{"arch": "vit", "model": "image classifier", "dataset": "rendered made-up planets", "train_examples": 195000, "image_size": 48, "crop_scale_min": 1, "horizontal_flip": true, "translate": 0.12, "targets": ["kind"], "num_classes": 7, "norm": "rmsnorm", "norm_position": "pre", "activation": "gelu", "head_dim": 16, "fused_qkv": true, "bias": "all", "qk_norm": false, "parallel_block": false, "moe": "soft", "num_experts": 16, "moe_every": 1, "expert_mlp_ratio": 0.5, "slots_per_expert": 1, "shared_expert": false, "patch_size": [4, 4], "conv_stem": false, "layers": 6, "width": 192, "positions": "learned", "pooling": "class_token", "mixing": "cutmix", "loss": "cross_entropy", "residual_init": "zero_last", "optimizer": "normuon", "muon_scale": "match_rms_adamw", "lr": 0.0015, "momentum": 0.9, "nesterov": true, "orthogonalizer": "polar_express", "adamw_lr_other_params": 0.003, "grad_clip": 1.0, "steps": 16700, "batch_size": 384, "epochs": 32.9, "lr_schedule": "cosine", "final_lr_fraction": 0, "warmup_steps": 830, "weight_decay": 0.2, "adamw_weight_decay_other_params": 0.05}
Rows from block 2 of a small image classifier, named by matrix and row number. Rows with one number within an expert belong to one neuron, the router's apart. Each number is 128 + 32 x the weight over its row's rms, rounded and kept within 0 to 255. All counts start at 0. Numbers have three digits each. After the name is the row's rms in percent of the matrix's.
Before each expert's rows are labels from the 100 images, of 14848, where the router gives the expert most weight on average: "patch colour" is the nearest of a few named colours to the mean colour under the peak. Only what is clearly more common there than usual is listed. The data: rendered made-up planets.
# router: slot weights (model.blocks.2.mlp.router.weight, 16x192, trained with AdamW), inputs 0-95
# up: expert up (model.blocks.2.mlp.up, 16x96x192), inputs 0-95
# down: expert down (model.blocks.2.mlp.down, 16x192x96, transposed), outputs 0-95

# expert 5
patch colour: grey; brown
router.5 085:120141119118163208146146106179113114114078075128094088120113137142141148100150157105211152207111076116105132159174077105139096129125188187123118119144183095119136096136094093164158127136130127086105201151158146106124127191122174163094066112111134102098175155155126121123085110118129168111
up.2 098:102146122149119101101139211151156105111158142191159137123147150127115123145166209091079170134116101129115124093099141124131117166122168100153139153138129241182132124152196179105138154118108162170109054112130083103137141161146124144136118146129106084134154141147098114146176144127169130069
down.2 098:163152174139128116134150172112130109168125116120089129100151112133105111129126146192125167117123152087183105129111109162120084147118100178111162138079188119081144100095060123126159115176131113138108159055130128074130057081150119112163143189105141157143125093095093163103109125134104111098
up.3 102:123142086129125179091108188136118107116119183120140130123174097135078163155158146154119114186150122097157071101188157129162159151092125148104079111089134121176160157151143122184164055100147130122093072135129069158123157129115122111159123120135083107119086126122131153151125090115110083063
down.3 107:120157154203084098132075099124167126137099128157111124113132116088147124120072123144074210113147163133154146161098142140125113151126152140127170098163165141092088063128144095097156178197104077151154109153092134069113066158188091134085218172173142095125152108135064175114124120147129120184
up.4 103:164134143109075097181138153142147124102116101155073156181152146113164072129135073157079122178107163192112126141121109102122142188138099142169128112092183202085131116152120087168079099118205089134092089130130162057151146129132135137067104108140102127154131153097152121135137131131148123088
down.4 103:104139094109080146118160136082114166164121115081162154099103198120094104155095208102127086095106119087081194090060122098113138093090101126118139110098090125126092124158166179047129140140152132124163129165140144157137142096139158094158094146118100140141109156151104102098074127133154080101
up.5 072:168103152077119118160153150159151143122148140166089163178142082092113135089131098174126081124113202137151121184153125090105078113179174167163112107090118157095145193180109157145133129147099188152075120204059097179096130091126108088112087110093168165165114110080141161108147145074081152115
down.5 101:090189107142115116137113140123130126151069098078145128106085134120113148145083116067123155112123106124169092119088089136187139120081114121177112092112062112139122079100160133053148090171156077079205119128158115119142085145177174120169165097149149094134136107188127124193072139171147155138
up.6 107:103121133129168137112152106132125128020076108106147122146078147123067138109160137163196110144156143082140113120070146111128154141131064162178098159121096078150039115211127116125133093151088134141144115144078145132127132124093105119138113147112191086182106084136170102124139117114183152170
down.6 101:109154139143133111148150144129159141125146135133086130137161112115182130176080127132165142183120090206104137165177099181130101122059146132122109115107158193131191117096176136128124175147130197097102112132165086068132157166150071134111132086115090107085166154093133166131128183134162133092
up.7 094:103175133096042097113104146130142160073176183152176101144092117112104119154185094100112135127121122123132126134106076146148121180125188095130122155128100108194141168080135163134114155172134148149142092085177159114137065093078133103175155159089143143155081128180159123101144115158143081142
down.7 112:119141165141153068166113090153127142130103148152130149173158145134117110160126138150129143192120188103135069168123124150148132118138133152165119201142147132125148076121132142105122164115146146127075119127160107102166181163088148163134128121173175105119087173108048111187153102156163170114
up.8 109:152162180119098142113098188096174077129059101184144138154134116132100148115150089124122192160115102130135142120109127140090130135159193123163105157130162089125165133106151167084180117165090069128175112157039098111117117144136110121089140099107131132090102112088100114152137107164109144101
down.8 097:124177099139056100149205084127155137106153109077105125112133130140145106151125119105110114156113154148133109106113100083110163170125160097070135112125073106104112148128064129114102185128141112175140154075167114116098199143128087173166089142104181115150118159204185096142131161101127156107
up.9 089:141172151170125115142121071111125072125132119119139126168182078135200174106082139214126177140115102106118143118128162130143067084130122083154157140123106059132162144141078102079105114174134120073185121161107126090144128063155069138089193129168086140122098118120070109129116118083091171169
down.9 091:160109138139119174101108127142122141090194145172114149040059176112125070142172132096146140142127133180125127138118131106152138128101196189128137077127155186110134130106132135195134158130119119181085139109164148132094139194100130188167067142083131146121129099118206141097116088136162134107
up.10 119:151126082131130144116109091101176144072170101182114174179104124128132157112127086098120132131176173099134081184134121166099123141075135145187153119143105076189041117079165140112120076107073166140108141119064116152093107126130092180074132102106111159068079126051139097158177113142096120104
down.10 101:186102145123066074138196117111158120136127151122106092064106177119140106147161137108116172150150131134139140138174121160088096093152119154086139089113162151114190076122066137102106161094115180143124153145125078152155196098160125054107127133150112193089115131135137109137159107128119188178
up.11 094:161130077115079159089102113117129108130107065187119146139147128153069104137103070124074133104142165108149145166156064087136147104144117103115151059104137173152129133103176102149096119102126186118131195125134171214092166073126212135117154119150171242120156139069128084157121104165145122107
down.11 091:116186142097095170136181157138158132095122131120149109124063207109141151092129124079097137088128094100049120112095109169164111150139119145125095176120083136133148148159078098152146102094136153123137118077091102128173094149117135115132133126074135063123069069180088110034162157109116077119
up.12 125:100097102116177166148096175145121102076170105119147109119145095159097105089124157091062140152087124130148172093162070089152145141141100125176128149067101165130111167126165137115104179130127129098197093124083051121115137188098152160127159162082107149122126159157177101097142153176176143071
down.12 113:092083112151130136114129163178146100156076073164075135063176162141101175096131089091125146130191091120100134115128119150068085136106077145199071140092131158092113103122097142066140172112079174127119100118149140157153150130088135143086106193171139162166111178136090140135152140140156061076
up.13 105:106111152174153132108144128122122129139082118087146127230113138176091094127134100176158136166131117163146129080134070161081140080122187077151122151153128117114120066035137131144107095158088171201191128177151052115139069131158072126120141131149098138147088097138095171147081125105123130216
down.13 096:137174088110131110190152139110128158117139083144126122109098112120168120179067164092129152111117176151057116104116120106157137163097126159106159111117122095146115140193098142112109132137127047124083196070144120148150105135082129117132111147112107150139123135128178116112170130134149184116
up.14 118:127184090121087172145109099170108085145113091111159131184160103187137154096163145132176130113105090108166104155102214187145127105187134114073066087138137134115159127064160187139148117117160136115103149084089161162111065168129127094158120138208105112074089080057101164120148145122175177064
down.14 103:131115169073147133185119173108133126149177163099122114101107130107126109101143146116160133104154130170142195145159094049072159180137084125175169142183149139101073130131104103149165087130160138137145205136103148074079156138195157194103127094140100135133155113174136168138120110129132179116
up.15 072:136077103128128143169143225106103207049141153112142106136130102134125106120085112080067080060146135171096139129085147116116135125104088111117117084128127088081110132118106127159063102123147118123144111094162164148087115112168164102125144104166107148117151129125112140151159079186089144081
down.15 106:097135125122142114152148096119160107141100117154141120144106212170112147119117198076127174149101115157097085141035138133146197108117118125183105161081120143147081159168124123154140089164095081116160149139157181109112196177110179189156113164140075160138112211168132082134152169072115089126
up.16 084:135161218142116134120143134130153135070147164153156126141158164161146146086163123169106041171124105082129139085174106131128096093096126080142120111135125131176120152133114165135143089195084145176067133125150131111156157125089102076107037099021064179143109144135187180131097143159136120124
down.16 093:102168035135119140146135131174151161122077086160103142202123080094110057183110132156154190095176132139176138131167151133144112131131204176083166161105143119066112122111164145093133167121116088147140177123178104182129060100114109092087113128115145106160152127094149128076131079124162151096
up.17 111:114098145162175141156179067135073126151167189102145120097124125097081131111119152090151133085107100145098129165111150116128150055112130099129140129140137165137115129066191156089135125096171118063168133131142163165144115124133184130153178167106149121104107157106129132151115144128071132101
down.17 124:135120104129089103139125118168164119119162060056137108131066162133069136149105128164171104122155135160165139095100167096117152165113103043132155075100159137112168102143073141186176080168114089168076120107098132158115101127126104107098115138112048187156153178142139168156079112116101162136
up.18 082:095144119162138129128112119149056051085162085109162197092098116066097082140104118155114139061049094131136168144095093120139156139140126123124123198090141156112203168132164126151123121128195121107085174105123118175098089159105120122150125138144203136157103110170185193111177083121159120125
down.18 100:129122133087090198160130156081198159180072143100155082164133159157143085105183112130104089163135126197122100150142128093136091065144105145151147125136092137114106124193138115140118083101088120176129079117115125138219111089131157108211136148086075113097122094118090131111151166123106107129
up.19 100:223140091085071122127110141091151146162152119113108147147101157101101170170153131149152112149111124051149108120170105200154082119085160103095110145164117132171135093050168145122099155164149075102160090114076139172146080145158075120160137100100132063130108092095088157122111090102146167152
down.19 092:085096189158158122143145137150123104104152108117080070092168158173139124046087082129150067115227104160144112127102135098073106141182159207166067153150136120149102139115088121175170111108144152123130145107125158106093138137145107145130107143137135164132127116164185141160122107153183109116
up.20 096:144131129120062109111137188162114101133127126130159116106143198127128146135142140136107163191120083098133133111166084154114150160167167131166143141094141130169154168137105113151117143071081137239090116144115086114131196159111111141104134125136093122125100146177159121155122067102157152131
down.20 103:103148098160114111120105110125128120153079091172089134113092071160143170144103129138150172101197159095159154120172132150154107212135099118076137101081155161114111117080169164119126156187147078090118159117118177133119075121151082161150152129139156146100115116122084212072150117170108147051
up.21 079:154177139127101107148130183113188094111119191179139113132058109150132130125074097152130155135106074122119132130113179150090098101087097083090137190122196173139100130132123133072143106150138070146163090133127103193153092104106146112122107121100131188124135090132125167130146205194142126160
down.21 096:087139086150169139123093105150073142099115170070095126153146136141101122158181160069098134168159098145164086112163133088111125116162170162215131146076099129096135106104177182107132129128104118143145130174097169060120131139128142220087147164140141089139169090068100108075161116051148132058
up.22 130:097127142171116155136103180164062153137103113095112105105135166201106130148123065138185112121151142097127185128143139055189127083076114107098113133104151082173095144088091182128144069111106131136109123161152129127144082067114179118089204109111075135175103116102146168154105090165114091172
down.22 134:172128119125177090126149159081101190192039126057102138122131110118153129172106090132090109094121122081137092124118124122149129141128121197121134148128075105110125116155088146108122151097169154134111129136133144073095094091139146125158166081215153127115104125153141114097086161191148047144

# expert 4
patch colour: brown
router.4 094:097153109137146108092160174123139116146115154110194182131160110079108110153140121110093137162139141149117183119107136066150159159158119156112153144096084113133106164067096163164080179101127148172142112159219114145115148141086115138134118125095100147135080082178093100112203165059114129120
up.2 104:146091125148229099107116153081104191193137166137192074108153156122106173133111156119138106064185059089045108084147161057171094150110159073122107194095092132087113179122074144124089153134110107131107130130216153130134088103099141220154148109136117119083074122146136155148108114139122154149
down.2 101:074102138115154151123190121154125118119112109094137182144146071134115168117121089194171172138148077102161142155139079073185126138128150115122138054082108128157150099125168186155185114045185148095209180124116172133129103091085060111076074124148136178153209136129163096149154120157160120086
up.3 091:106111175164146071106073126097101173166174078079169129140121131136123104146097134186128155083131098129069121094167113048092128126060144109159112165082200139100124105112131157149150201147087155158144093115113165139140131135121120120151197072174160098132107111137176163128171148188138138134
down.3 102:069145123173108166124106128101135073155132197133152172130121206087133160097088086139095124084081103065111100163132107097141113167080110143162105094134113122082104099110123098159108119120123201092121110128109154120163093125160096106151149095093162109132134158154150146146143138076149196146
up.4 094:124155111130144080057138163175092097189140125100168170132108135129112168115103099144079122103127107132132162119166072113117130151138125146143115117162125153117154074068113118142146129136066087165155079136107171178108198099136170152121159167139121102123115200129140158171151085134115140114
down.4 099:119149159075106111109107103126088159066181137164135092112151147125122123100113050173130115149171069163100110103102181123145117155143127116178163120144153131066123137177085043146154136138079138089112108097148128105155057101092152138125134103105124156103117104134139135162123203151158144138
up.5 085:146153079146144119171158141158151176105128054158086144138157141152127148113121169110110148133128125130154138209112084198119085115096066148114115158124099123132108130168056144101105106149151082155064104108124111118134119135137152163151146144143121073131085161152118089095153144106084103084
down.5 089:143069060117122101157122136104118139093098153109113180134131180106166094133162106147141163130099125155158142122132075176138145133193136153102122167121143111170146113080105110116104114111142154136143127128114164162120113128156226156144140134159125124110180173123130152155129188177179094142
up.6 105:131117079151073144152147081117108180143096146025145140125128137067092112129138158171160200122122074175114188158123178111132128124120150120144153139076143109104169119109146122184109161146101211099219097113101123130155098172167094107130145150058132074111108131104088163161055099084083111147
down.6 096:124169167113136123123098204065111123167114098094146142156071172140152132113130124145109100167167155105117138102089105109086164168128138182108135148162158132137146091121138180070138141119102082117141152140109152143151036096122135171080108124180145079136143107170143070142148117130178196114
up.7 108:124094118117056113085112113089147194096193162156076141160095169136085147168141153126113155090129133104132071135098136188162120138081067101164139101139154156128060094119173138150109127143117144128178116074146143150135125119120121157112145140099145122125091112137137068122152115112113156155
down.7 105:046156148118113068199179152140152092122189071138075096137094091120086109087133105111148133127192134113129156129106086063092123099130124093105118143188152113113100116104120088130118142143140114166159090153112167132140112155165099211087099179182091124130180165140159140124101112185148095089
up.8 090:163092101156100176147168119139112159101126151106118151137133143182116108152130134150116052136124143149147161121124114097067145133158073147204177129122184169090111105147101128167165146187111163153166120085139064134120152134100099090115124122143099059110126151117150181129125140113138112119
down.8 092:117151108120131111126082136107043107137185143136117136111109161105108076107123108126138124127117155171073127174163152108138137112110141154135145114097158126102141124178088052084089145176097130100106096125131100061084067070161158154147190148114146130163140192119115127137092142180107138132
up.9 086:104118016128143176130115189105158094155114136120183145063148136107103115189143143080107117124168125141132168103137160104139146174175082138071130095107106171122121147164159159127081158102129129152154149117131153079143102128084133106137126099107111144128147100131101147186084197097091100110
down.9 084:192104118156141065126152126129129176107088134159090129080140134169135141105143137078143134143112098058145144133160152155103098089162163182088170134145081123122148107146101101060122135121124136102150109175095104131105070115146168167126135154193151151138122109087144171132104093120114115112
up.10 083:089094182124209180105155180089112100173118098146168080159125147143172148101138116119124167137144136091124083122117098108090093143169086176065170129172111154124132142151101126136161147126131097136159141140169106140142164149043151186120140107111160127069078136177104069102156165125107105112
down.10 087:137104095107147128182190128126122144157150132157125144113139120097152125106154147120105132120088084181129141117087142119163129105188149098172129107119040189160082143141128116197108103092124158147178131113125157090128139156168130133165159156142079138092189172107101113102158163135066108134
up.11 120:166210105142153151111133153111126121103088168203165134132116094123159153102122112166109151143115126111127047117132170111197128153071149116123099167162103144158109113143120126112132111125124081111144123125089156160156147151118128116156155157092145231127119089137164125091169086128146109161
down.11 111:100143103136129122165143090108125163144062103084146080090093177088134158149159115151162067130108171127114066071154158116130124156104064092115133094121128157111139145095154187114147109116083083101156163104149111111129155114176091097126170104142046037117108126102152124142134119133133123187
up.12 102:061129127097101105134116126083143097145151095132162172125149126170073057113102177105122159129119100136102094155093146151114072101126101080143138067109136175124120162202078143110128109112077138094161075112088189122111127129066095160072099065117127129123156120129079138169125148090139124113
down.12 097:167131071141176172094197155077159157144112195133160130102141145101149132096134161167149137160138116152099110115173095065069157190187141182133135157151137086191162103093101123133081171119100161175129140134179106092128117121094130122121125108143168126129148125141116080138092141133199118172
up.13 085:075110134181170121164138149157120126114181134066115089101121133135097122073122141118141093114117110093134138079096113145031111075144089132060146144161138124089135100113210084103145209077108125118172173175158110152091115147111160101099120168157154108076130170173146140115162141120133132152
down.13 093:100094141139089085140146061135096196116174112089115143187161085153133126083131137073130138105129177148083188155091117117154105160067067076148117082146082133171100107116142179203111104149144172106138123157171111167169159131095117105120169092153083076095149108144100129118173114100122119174
up.14 106:160119144137094110109136172145111099068145173172146140081198152126098088104144182054101127137095104146142116151133116139124142146161113071154144102169146170128187114144108108081131113113163090133120094110141112175095111098119112163082139082128142110110123105123076098209135110161097072096
down.14 107:158083055139157110176153139117092108144128124096134152099130130140113118091147127126110085139193150122117121107095082119151156139179132113142076097158163095133092130193108126187144167126080114078155104162148153133097168111117095141138190132143109118110111150159144143099186202194208137136
up.15 115:112146163110143137105131115078114141114121098107144102111107079105110125102154126206090181117118173131097091127125134141193164133098175131129119138129075106161121127125176156142088118112103100108171122113159173140105152125179169170178156090117080175150115107105084130115165122106143117171
down.15 112:087142125066081150109097076125080153150158094075164151071136150123189134088157143172125116082164154141096160082157091125070150164104141120141125115117096130094091083189108157095124138174081101161180100080063126086164103127120101134086126112139119117146164195138145140138139137157143051113
up.16 119:145109178112136079109170175113137116140138174060146141133162125144108105171157131142085121144068086133065069121137141132169098080099153028194132149166152166134165150201148130117154133138121066144177182105073112104136099135103091186145136163114071118187142194136148148198128132094171122149
down.16 117:119168115098102136089130094076135149144126090152152144119108157158121101147108109223116140106119195133151078119176107079096135124085073161198102075104157067119099084099127132113132177164119203158110079112151150116083145105100138092117115110118157065159104102099134149164118088185150138137
up.17 082:131156175091115105092093112122105108115078118079110136111154189090123110045149143103195095175147117141101173139083126154116086109098125134138117124149136172133112094171118131128088099144122137095046185173154145129164157112096122193139104164131114096122164088236145137151065141133130182098
down.17 087:154108119115121097105173149103104181140088091065137126173085135187039123114192145088146159148132088083128116169170029083141144139111152111128071124148145111175114113130130132190127168134135178156150082046127102129083164121119109144135161090103099124142159135132158130175167122178159074137
up.18 104:070145115152140145145133126122102152079099161147165103108127184127097100127129119081106178102174121142179122131083188102107110106155142174075159156161097077151142219188083128153122162120082129100164116105127158101118086120143173129112165160129160137122133084159092086108165157119127147195
down.18 099:179124102151082140125073122062169137099122142132100105123080129125186080166208141121133127149163135109186173118135119172131132107157145201107086099156133165215076150139096133117125131089163117118158107150149118169135100136163090191084098116165154156137138157138132139129106096114126116175
up.19 093:132096129145137150116176158157181124154152160080174080092132081099127099146198111143094160156184110110179122121115119157103170079142115214119122090161124103161057102147081095146111153136139071102145153142162071152159132103107096101098066136147116087117170188109121078101186165129102099127
down.19 094:093186158166121135117167130105136099119152061110089114087096106138181158108124108145173140114054172102070188163127117149148136145104125111097137147085181150112115072131084104161122127142131134197128155104119159135113128100176164143137170141122135147140186146107148125136106086136163084140
up.20 071:139081151114126127113125179162099092100092100095150106153162118175137127160181168152157121099114119198160170134135103057111165136138101130162153138182098080112140185120077183135158168141116135171112078178158093191153122122143080172135049029129144143150145134097074074060152100173092107101
down.20 074:120134145133050128117090112159124110137153125117172146138150137093128165128166118155040172139162122071120121176129121149118132152124172144108168143101077130153131072153153096171134107109122118150136187099173225081132099164147067117104111133071075124090151117096105130152130116101126127154
up.21 098:146096075065120184123143153125156093161179125139103141151183092174123119107070161128178135172154169165152142145119087218144129089196154152086154164133139108122107162154097112092084056083135153160062131143121111165137156100155152121119126167128087180167150169143199131128137106148099069135
down.21 094:143137121124113134099129155202139115128133168151158130083159067156151139188144136155124171117158117123119113160148123145153113121083138154143093176152093135124089125095103071156103113108150105118137159089072146092113122150147162207176048084094153183089168092119107110112156102112125089049
up.22 108:164095148073160100132080169154141087112148181192120129092083140102145140100165127136152196070211121146089093124072103195137128106172128150147141163096159117147139098132096127078089051113161133136035149129137072132120142135112133147107081112127129115097128126147118145149105183108091089074
down.22 100:124117115091121171124232149113112105145154150104116235112163096069088131157128141086147141158066133083106157127174104145177144156165123099126118137101157170133091068098134132111161104088162108135104179112116160139113141175075165090127092121101161134150123139146138135172081117150165154125

# expert 14
patch colour: brown
router.14 115:102097090133100166150077062107101097139160123146130146117142109119113166169152189151140126114210094070134136140098166135137103133102165086079142090158108128124186149120132136082117134094113116096108220149197141158156108174122099148129128178109186126045142064135144129117149105162129145078
up.2 106:170083097128052112163132079184138168089119133161092122147113135128110144120152173211163160092151120079122162085101135137133127125095135101182105174055130108088088089207163106130106118108115134135126100150141116123194147099133087140129140168125144111174106132113130155151067111171159152092
down.2 098:100153132130181071156125144150159131154091186133108127120148112100113167185127112079127095138117126179126150160134162100131147124146161140106131121102195142155136121099144105199205155120127116116124076126105158130110053089180234084112143156112138160109109142125116148105157167173135101184
up.3 070:145065122192172099117184129146122122099173123132160120115086105123106070107077121088177112101110101150186134158079116143151105095140104126074158168153102103126130116126106161150111105089089088136138081075157139128085149107081153094141143118125125092105130097133120078150186108135185090162
down.3 086:059156108153172159142100132155185082165163124165116141154154148165136121092142150130116115145161110080120076151107154174171140170120138123144135150129147172156151097093152143130153144111100115135090132116163099101108197192155120154143128200129161117095184133132132088161122119167083163070
up.4 113:070121137166171088131127055124106090178144101116132172114118111110131151186112203166166160101171151096129161122135122157179146099114129118122136113099116137126140157133152135085134110097150119112122158174128049151111095136117125145098112228101091148107135142089154156162166087150100086055
down.4 117:144154134099140142179093076171134146141129160100122147061135134131178153069169134154141093105103147046114123075097182147138114166120141203162159159097099143119132126155144104117135123146081098123122148161082132113131111106184108114165135114155081096141095137150115076097167105110111160116
up.5 090:123098111157174172113185148185152086129071110109094064154175151139139117086116132123144114108162079077121172143146139089128131157139109173126172168109140080086129121072074176181116133146084096173187106140115153083112115124187099094153135102108160117164152119155123129161140147135146088172
down.5 087:118147089067164151086141158161140116095183116146138123111112073147080134146096124124147099149104118134115117134119104191152102177129143124158070075143148145140110098120111120129130176155180104073163119145141114100096165157104107095092116152071189141158143182181136105102124169108176088111
up.6 108:161075125170171126143112133098104130159109110116126096111089063142088130092124140134071134140087179101137200132091139140162137047125128093120105072158093123117112094084139100132162119130142077132187163141089115161149154159165088158077070106066145108114135156139104104179138136161171134128
down.6 087:139151150109158104091118166114192127124130096137100145069086146180206118111125127097112117068056141137126128105142120099109086159089139151071123139072131172132101123178129156160154120127097121176162110118163186134081146121147079108135132110210118085098159081180131180103153129133155152189
up.7 117:118156147120158090108098126145133100107130146164129114137120149137071106129166136136139151082213101113180160158073213131074138089150104075110162154164093116150195151123061147101146097122140151136139215098093116164117170121162104137123065081154120187099160093123146106142196107148143141076
down.7 113:131123113149167190152115071108099141158146140128163170163122173142131162142130163145128082114092134120105129126178084158101142172108122118115165111121096149135116005226140075161145136062135119113126072150112117161134131097139101111164164102135107057085131118121077113125103165108111102137
up.8 110:145149099210104105155162104100140054107146098099144016174107087136150135129085158151125140119107125116127104161079115109122154153151134132145130123096151137099122062112105166148101202085139118129122120165171129196133124121159105147176124182145136167141159136215137089103083190071112129146
down.8 104:096131153142154138178145226137186115101123167167114126112133096117140119095160085134101144150114141172206172157159121117170133127158161151136140114091165136152086114076129147118158135126157154116111076153143117103095131166099174147089080114103126142181105195100130145134130122083131138123
up.9 094:165117186119141080131067127097153081186148187157118148147093092079103102151200158113166103119121181132132139146115103123124129115146148111160097084145153137058143157147112078144146087120133128176122063111096115161095189075082170156086118135117094110101177173139126146115088163131124155136
down.9 122:126182137091164145147081096150107127108090122155065163130115148160138087116156131088136130109156148081161192131192182165143076132210096145120165119110108166144094120114143146116073168123129132160132036103098151178109188115094116117088119089105124097178152171102137094103192129101186121094
up.10 102:153063139124075140168154171117136160125131113141095122133101134108108121101200113134142103154140092081138122097141107179145111119140116113097117078088183133125100132138074147125127107147161154135107109143074143171190166176103110185130080180151138115118145132117096180153092068160142104141
down.10 095:192090105144159122091121194078117131154162134113174105130193068109093157172055121110110186104100124112120161161070167104135179114098119097103087143134116119099130117118141140091111102135172189081145173136145100148057143113171182132140204090103173068142145098106108155146166130110143123185
up.11 088:179063126184195133127112084154059116176212130129145100113083130098115154151151155208057140102103138141124083124129134120182136130099122093108082114153120180097145141126140109144118141117150088107164162177185132177114089097135136149176092184137180116178161138070176135182105076152082111106
down.11 086:147158087159103112129153071144163067123168116153122101078137138108155092083122111100169146133070188122144078125146116119151066080120138175131096171089092152143111127127161099150107127151121121132115143157073159064144127129132156128096144087169163062134109104153073147127139190127099135131
up.12 112:127128112109111111152166189107137132084105119093149095116125101108105123174174106152094107134106124134152122104139148135096134105089127131148127162114152145033108143210151069139152162141180086114140130161131102174154135150139090158164106159151149141127186162161088138098139210052141147062
down.12 117:120122108119085163137163169130163104130100119109154145134126149112102114059129092087122217200117150151191103131134142070121136146109099146104115109092098105148104118049142128112097159109182163174129101148148113165122107155068177074111149106114123061113094113133126112152087159096166174137
up.13 094:223167145149169059111117143148139118101106086106147203113115093168121104120093143133120206107116114126097083138125112076097093110088074110102105163153120123153145151125101115074078108184109141123073162079118124084117123135141061148147127101156097169127141121069128166120110069163187076163
down.13 110:143114123131155138167127100054159130146120118190129142147087172109114088119142056194120113157180127180088106104114107163139094138169102095168109114068144102179121148088109177152122078235095115117155119070143134095123134113125086118146154084155170085145152094129182134126108063126123127130
up.14 098:145159121108159186137075099118104105116065150091099151123165100105125179188115093082093072168134113119132106149165183074044133087143064151095159151131100141097114176135148192151114116139146088116088077117119156121107153145124085138093128100106078091153135080155084144136180193115098144083
down.14 090:096084106132137137099134143092113099107116133086125098115163156186127195065189110145096140123099074077110107107089130120113129205123101084114146112091159081124090151160126059069134137073179108158160150151147204078133105109161115117141111136133147109176121156151133142082101110168152118119
up.15 085:148152117120117093136117147127133104070112172066126143162114080079151121093213127100132156176107153114104147064080142133174150155153154180137129108195125121105123200122098114072113174159175146092084090102155114148130104143088140154074120170136172179101182137173128184105097095113127116118
down.15 092:102123135135143122164182111122126100131085120076191138143148139142158137180125142132162145139138121157186157190113151142140136090140161111073122142122122028161106155103137188111144109103199102127165121151153118175080141110156153159133203150120092110126169082089163102136155104091166170156
up.16 116:154123139105185059124100151142096120132101129105142134139129122159106057094131157076150104092125096094128133155070162160098112098148168120134190122140094113187180108132107167126113130142121193209115176070067159141134114098171158104077108104128115147118127086181096168163144092087150143127
down.16 136:115088180143149113094084107183091194134187089167140127184151092185176134094134153127133075088138128092114115064141114186131125092167148116128118117105168135143171120204081114142149122104007088110139131131167144162174138108097119114127159167155119147138154137177100134115101079119116123122
up.17 113:107122134116206129129232130110114170101081096034082118063120145134152187145152118149130113130138129090138157140089163116103156094093159111108198119159121121108180134157069111127119097103123093144160174147072164115143128109169103104147096105118116179131175185118083166111178137117147085098
down.17 103:092089138128131186123092074162073143160136132088161121125188090113056133112099120109157124075095121080094080089123069161097161174114135193135111137058126154086132128108127107141124188107084111089171077096165118130151093108104160113128188042121148149092126166192100113142078118114036124163
up.18 095:096146156060091113107145084147089154152114108129166168109146166159135060190158124066145114094135096101141131129114125102099145141164101098087120081158171136222133216135104180160140074130171114151063180114136108129108125101038178085163101197163133129154103155135104175121141126080122076158
down.18 103:091125081140102134103105115139112119126117138101171131198085120143117137122080190168115159109123142039139160088077139127128134154099143146209172182150119145107146097142086102099152126149115118155115106122142133115174124145154116104202151111065077153183154114115183087146097114205132096101
up.19 092:117076122099113129113160148126165115146097185132160084134140146106116161090114076117075133084136112164145079162150170187178156152137119149173143121118174118129158150136128104156160119093163109128162117176149090187156082095134227086169091161105123120113142156124180143157146150064151100180
down.19 098:069171088116120119170143149080077148160136084096137113138139170104138055161136130151082115145161144149134078147124095190118179114092109125160129112137128176139113184111140164097088084123078161087123080071105115145117132112127033125112167139175146151125091129154138107156137112108114110100
up.20 089:141124104126129160176189091132119091106136151137168148096174111094136116156122171109151089178091148133101140136118078118120128113135108106137152185125086136149103120014144168099133136097103155083139140139098095146085195191142091112141140145079120115128084094127142150129159160173128183111
down.20 089:093141083166138105114129169119174077123141094086158106091123157110112165157125058112121158073100113130039116097111151102087175170148128100144082115084180100196172142109151110121128115161135144186088158090163142099115136110151130147156137110063134076123149104134121131089141114143103116143
up.21 113:166103151128156166087098159126166115153170056166085101089059098123130166078109118121138089159157151101172172164132104144069116135127117157162142184119153117060095143125102089079120157128130149133140051150080144085151197124154137038156078096104156127130139131120114153150119140112146149079
down.21 092:168151145137177152110154160093113084065127144116134106086116123155148147089097082091143129125159084123099118180145127082125107133133153088099138164169110070099112078182157100130115146143149130076131183174129198074104084136180098172126114104064088109081171151182120130096145099173096093129
up.22 111:089154135162132171103117125157153082104107120103089132080146078100110107125143145154171138124178179155109072130121171091103180112128127081107153110132122128090102165135137140170090101111133159139180135144064082164151092183116130069063163097142147141081141138142080142078155152104130142053
down.22 108:104145148156165165112177133139153094118181126139127115100090116181153161069138141143106099114145115098168071114148096098115077087129070110059156129149132108157103095146163110124107167138131158142173136186124193098207130115134085155108134178079098042114182115155101113156033077119138173142